{
  "dataset": "short English words printed on busy colour backdrops",
  "crop_scale_min": 1,
  "color_jitter": 0.1,
  "vocab_size": 30,
  "encoder_conv_stem": false,
  "decoder_norm_position": "pre",
  "decoder_activation": "squared_relu",
  "decoder_head_dim": 32,
  "decoder_prefix_bidirectional": true,
  "muon_scale": "spectral",
  "orthogonalizer": "polar_express",
  "magnitude_pruning": 0.5,
  "epochs": 30.6,
  "lr_schedule": "wsd",
  "adamw_weight_decay_other_params": 0
}
Rows from block 3 of the image encoder of a small encoder-decoder image transcriber, named by matrix and row number. Rows with one number belong to one neuron. Each number is 500 + 50 x the weight over its row's rms, rounded and kept within 0 to 999. All counts start at 0. Numbers have three digits each.
After each neuron's rows are labels from the 100 images, of 14848, where the neuron reaches its highest value: "top examples" is what is common among them. Only what is clearly more common there than usual is listed. The data: short English words printed on busy colour backdrops.
# fc1: MLP up (encoder.blocks.3.mlp.fc1.weight, 1152x192), inputs 0-63
# fc2: MLP down (encoder.blocks.3.mlp.fc2.weight, 192x1152, transposed), outputs 0-63

fc1.271:500421528524529470486512506488531533444500515462521500473611444619521500538500500480500500500508436500444529455500487467500461479500427500430406372493578380482440697500535566547451456450519477
fc2.271:570496465500500500500500500508505478500566558500500426557500438500518500587593500500417500575500470539500525464402550644510594465374575500500500560500551487500534500498527509500500500449500437
top examples: the letter k

fc1.546:460500500497446500557500500377500458500500500445506500570500500426634555500500565642500500500500516539500500557500500547500480500459400500500520500477500500519458500675336578500502348428500500
fc2.546:529525389601532596625466413449510500473492500500445471574500429539500500500500500500485570500500500590600500534500467500467500399564500520500497465500527538439493513500502500500500500500500500
top examples: the letter w

fc1.449:533500537522500584500517500553436490500406500374500371550500500500454501500500537500478500554524500500500500581451495500497500677469355500500455500477547430500525500465415396560485499500476500
fc2.449:500500605479500500474510500413633497486500545500496514500508450500500417523500369438500474446458643601496500456561461500483407500500487472491594484527544401500552364461436472521496500528500500
top examples: red ink

fc1.742:617624444490500491500500500478500546442451500334500500500500500500554515500586500499500394473503500500500533601500500500500500500435500611500500500500467465497595500443500376369500537474500522
fc2.742:460379500500547600395500500426500500451548511559493501531598435500500500500456500544500500500500469500500454500449500500500500500500500500500500514500500441500500457381420500537521369500500500
top examples: the letter e

fc1.136:500611500500494500469494500556536500422472388500508406500500582480500470500412500575418346495509492615500500517500537500579500329513500519551455500596481500589500500444540521500500570500500511
fc2.136:433412500500492500558500639500425502533500544500500547608500500444568601451502500505500510577529417468451500476500528534500500521606500451397500500500513515500478448500500558549421378500564475
top examples: black ink

fc1.405:500562500500428591413462589500493456500500527500412500500447500500516500500500500525473416500587500484500515461530385561618500500443440440486466492500500440433541600571500532500548454411553411
fc2.405:500500584500443439433500500500538500573505500439500595515537618500500500631545500500455500532407500549480500500441488595500594503491566453584500471500500500500540582532477369586500507442494405
top examples: the letter w

fc1.684:481451508520500514591500419429450500500500452569418583394563500574500474433500501587490547608578507530500500575500502500475553500500500500498534457608500488500394491500500368449517403499487500
fc2.684:464497630500500497500544570473500564511535500475465500500405500515474521500514547528476543523466500589495526594500425500536542500500433421474568500471492500472495592513490557521500500396584500
top examples: bold

fc1.174:574592539510500500426453573441500500500500611440504500620500581476464643547441492500500500402583500500500500500475485402496474500544504532558479473478601506565490586411500500500496500591492546
fc2.174:500520439438500500500500548500590500415500490500500500500500500500513454488459447500568500500497533395500500533534443466496440516500500500440519436500454487500500540513584500500523585579500623
top examples: red ink

fc1.745:500565500500465500336500500476500500500500405500419373516500500500597500620500532500490492534500440555500500522592500532500499476500500500498453500516500500549591500500542500500544500500500500
fc2.745:500500500497500500500500392369500413544431500557500500631500500517500500500500500552500643500500485369500516500500500500500392471432500511521464495500572467500500590500461500500500500500435598
top examples: the letter o

fc1.303:500398496563500539629560456545500435487500546483500500608500494375500500576532500500500500463527553500540600518500450500469500524546464487444500531448441517500500548531500390463463489528500500
fc2.303:406500457500500481461672500519496467536563500500571487500401419569580500575473558616512404500580500449500510500484451434500500492441534500500481500423524500463606500500500634585523497466509500
top examples: the letter s

fc1.525:568555451500500500509495500568500500500500500508500476500500519470500552500545500500438601500500500500517514500486500566507537500500500500453500500425459484500500467500432530433500500500500585
fc2.525:500594500515500500500500500500417488443469548500500347425391500500500500500424566500500500613500500500500528500500500500402500605441355500556528500500489500500500500500500500445608482500500459
top examples: bold

fc1.42:448500500500527534510400502500500382392500538540500442574578500500472500598530577523500407490343500500500500465512439500514500399500468500404469441500490603500475368497375500500500490500566500
fc2.42:383500459570500531500539500648500585571518500500584500424500585500482546404511545500500500518504492500469657500500557531458500500500495531500500500500423500500500514500500509470532500500521436
top examples: the letter e; the letter c

fc1.112:500488498500425655500588493514475482481500503509437500553472502500449508520475413520474500500434393500498683510517536450451559413516500500500519482564500500423441506447500472500500518484500644
fc2.112:448649475572500492545473455500471605500621499500500500500500500621500493353497497500500500509449500500582500500447562514491500493533500500496447452568500500551420538500425547542545569500500500
top examples: the letter e

fc1.15:575500500530399454500500500500539500500574500500562500500500500544450595500500500500401500500446593539500458495500392420500500500507563471523452459500500578448567427503589500500500627533512483
fc2.15:368536558500570500389524500500485500604421500500500500500500448502594500524500558474500541500500482500357500492500500500566500501458548479500500436500483500535415500500500356500500500500588500
top examples: bold; the letter o

fc1.7:528519528500500500418500472501500500474500500500500420630530514476523500411579491500500500622500500439500500460500500492559495500389500629500568500500594500538588500500528537500500500500510470
fc2.7:365500500569500500388500500500500451503544500500549500516500434513500500500500497575480538510520579506500568500500525500445517500547518500280500557500525353478461500500500500641500500500521539
top examples: the letter w

fc1.359:500605500507500554500438500499432495517500506429589506553500558500520500500565443536500500423497571500500500461500500500607500500539500500500500564524500545441500500468500500500500675551479500
fc2.359:517500620571500500478500500500500504589507588500500309612464500624549585525604500500500500500523521500533500500509500518495496499500500396500542422500500534447378500451494477500500443500468500
top examples: the letter s

fc1.205:468486382472516534387444500500521500586541500437500533524566500500537500500509500508519500557500465480500500500453500500435500467422441575500407457491530565601381553516550406600500455449566523
fc2.205:500500500525392522500494500500500500500382474500500500480495500465508500451631476553556485528500432584541488500500549641596500420500500607424472540502500500500502500512517397408492500503556500
top examples: the letter w

fc1.100:500548500500471530500474500552489500500500500500500500516418552452546500511500425500509517485596500433503500442480500607500344500500500598500500438500547565486574502500449605500500592476453477
fc2.100:500500500500510487545500500538462500591500500500333412500500542500464588500611500523386328482500540452477581429560499562500565500500456508500503473454412500500564500500594343565492500499500453
top examples: the letter w

fc1.639:500620570531551618500500364500500415574536498500523492520500531476500424473327500500500447458493501501544469508500500500500535500450500500500500500500579521430500500500519540512423494516500516
fc2.639:500500500500500574500544550525500500439453500476633403477500500383529568373467500387500500648357476500590500447500533456463500500466500396469598529390500500481500500500500497584493506348630500
top examples: the letter k; the letter h

fc1.477:548684500500500500502500566543500564457469500472500519533490455500500500617500500633519500468622500531500514500420556500505459500463379500523342496500500466558500600500550438500519463586564387
fc2.477:500500379529431500426500475485500500500518500602500438372500500544500500495530500463397605500518500500622500539552499578500500380501607642500500500500459500374464524519465499550500452500541500
top examples: red ink

fc1.632:434589495500476500525500500437647500411500500500500500476500500500644618500500500476500554489400602500535500444411500500500617584500382495500500543518558500500500482609500581500500500500482399
fc2.632:500500500500489500593402500401500500500458500500500509500510503500478470500500461531500508500526457500417431500500592515500500500500500652500500402507500500500500500500500450434617500458431642
top examples: the letter k

fc1.363:500500500500431500573500554500500486420500516500500530500589500528615279500500569390635601596500500562530514454528520500485500500500524500500500500500617500535500551500500529500495500486500467
fc2.363:388506500500500500500500451613586483582500500519460601500476500500500389500555500500500465500500517500500500500481500499500577500500652500500500500432500500457435447425591551500500634500500339
top examples: the letter d

fc1.147:546468467467606413477500390462604460500500399500500500492500500526500500500500500572465500500500419500500500500500500500497422500500500500500500441500500531500525490500500455446500500549551542
fc2.147:500371500500500506623527500500418500500500500515500500564374500431500679500500382484500473535500500487529465500562500500500500500471500491500412500500500500500500491500500571500500500537500500
top examples: the letter k

fc1.369:468500500461500500500500500500500434403535543503500500500528500500492500565500531508570546418412505436500481500532471439500500500500524500462563578424461375507500396500435461546500497537500500
fc2.369:433440500560500565528500402529500632466506428500500500537500488461500436500500500469526500500555523569573554500500663500500446562504521521500406500496500489500437485447500491500500500600500562
top examples: the letter e

fc1.740:620543500483500500500548500493472568509500515500417510500500502545500500500422602500532500500445371483460500466618506500500576558500500501500500451597500500567500585500500500500500500528500587
fc2.740:500500628500500500501500500500500500608500517519500500500500384471456500521500500369581569522616500490576449578434495361451623500500415500500455500394500501500529500500500500500500496486491487
top examples: the letter c

fc1.302:500467500460500500608571623500448500500500500500500500437504500598500500500500500500588500494502468500500500500500603500438500552500451500370500549500500500500500500500500500614456500624500500
fc2.302:500500500519500490500500337500545416382606569595558530598500467500500483475500441664467500540500525450500437500558579477500500500500470439500500500607500500500500585500518533508542500500434500
top examples: the letter o; the letter m

fc1.300:573500500500500636500437500460500500437465500500511500500609500500500373495506533398596505617500500567500461361500500500484519500500562500500517514500500500500500497422500500501500521500434500
fc2.300:363500568554500500546500440547500447580500514547441500500500500500542508470500500500500500500500514453349500500484598500535566500608500500500500360500564500345454581500500463500500637500500500
top examples: the letter d

fc1.22:500500609514399499395364440524500516540500401500554500500604500500491500500509444500444551500353424500565500458419500500500500506468500500500500500499413433498500500563500481420500500588542500
fc2.22:500450606537621636500500500500324654464568437542504500457387500460488483450500500500475500500500500407500500579500500607500500542500500500471500438500500433470500455421610500500500502407500585
top examples: the letter k

fc1.471:500500500500487500475578469500438500500500395500500425506500546597500500442517587453482500471500456500500550532500565589500500509500500417500500524500609500500538500500483535500496563573500500
fc2.471:500314500500544500620500500610446500500529512500440574500500500412500500500379500525500425500500440370405472500453516403500468500323500500530376500501549500500462470502500500545500500496500500
top examples: bold; the letter k

fc1.418:521500449491444500500530442500522504500565471522464372529488367438555500529500494500500500500500500412620500549500500515500598532500417574500500377514500500500500531547440500445507448500503500
fc2.418:482514500500500572500500500640500582511500500431575500507500539417558500575500500500500546471500533605500500399521451458504491500412473433500589500516401500447473500557500485501500500477522455
top examples: the letter c

fc1.120:500500536482451500485535502500452403529500504432500552552513507580621384532500500500500568522500576482412500495564500500398440500500489599540428500607556519671403500500500500500443446500500563
fc2.120:584505471500434625502500408514442500625500423500500500465524544392500465500500689438420550500500462466500474500500500520500500487500439633470500465500500500500500500472620470540500475457500500
top examples: the letter w

fc1.406:500500500500500500609486500500500500500500313446429500363500504500500586455500562396567422521382500500500452500581397486500500500500500500500500500500507500500500500477639500362500566500500500
fc2.406:362454500500614500445489444500510500467503452548500579500310500500500500500416555500500602500438400500500572534500500500470500614500463502500573429598417500500500500516500554500500439500500500
top examples: bold

fc1.276:538579568460461500500500500379584500500500500439562500500551438422500500500500500500500514619500582448555380500500509563497440512432470500500344492500500500500518508488500525500500500481500533
fc2.276:500500380500500500500478456518492500500443563500500494468636537667500431479500500500511550398450453500540500465461500376584500378360534500525412482500520500500500572395488546500531500500500537
top examples: red ink

fc1.183:395471549512500462553541500500503500524500500520500528500551484486388500526500575455500500500500500598496500500500500500500500335475500500561500500500549440321500500500500500500472500500515521
fc2.183:551463532500511547483500500500500500588500625500500614500474405500520500616539500504500500500471500500424500472551500500500489500454568408493445534500480500425500538502576512500576500426539500
top examples: the letter d

fc1.524:416569537500500580500429583500491500524460500500577546500500523509531500500500447609500500470431500624581500500500461600489508537336480500500554500500567500570500628500534353527500500434547500
fc2.524:470500588500524500604417500503500539442404765493500500500500500409500429500500640455471417500393500500469500470575528593500413507500500500441500470476500405488500500524500564487500460500500500
top examples: the letter k; the letter w

fc1.441:500500392450500592464514500500470500618426557506548483475589537500457500500421562500540500499464504452434505500543521542500425373500521558508517436502500500592464437500590500579540411423500500
fc2.441:500493479504394652498500449500500500618522438373561545508602548531509500500489500500500500475534500583500422414500538599547472405500542500500548526518500560500487461487636500500500500416569364
top examples: the letter w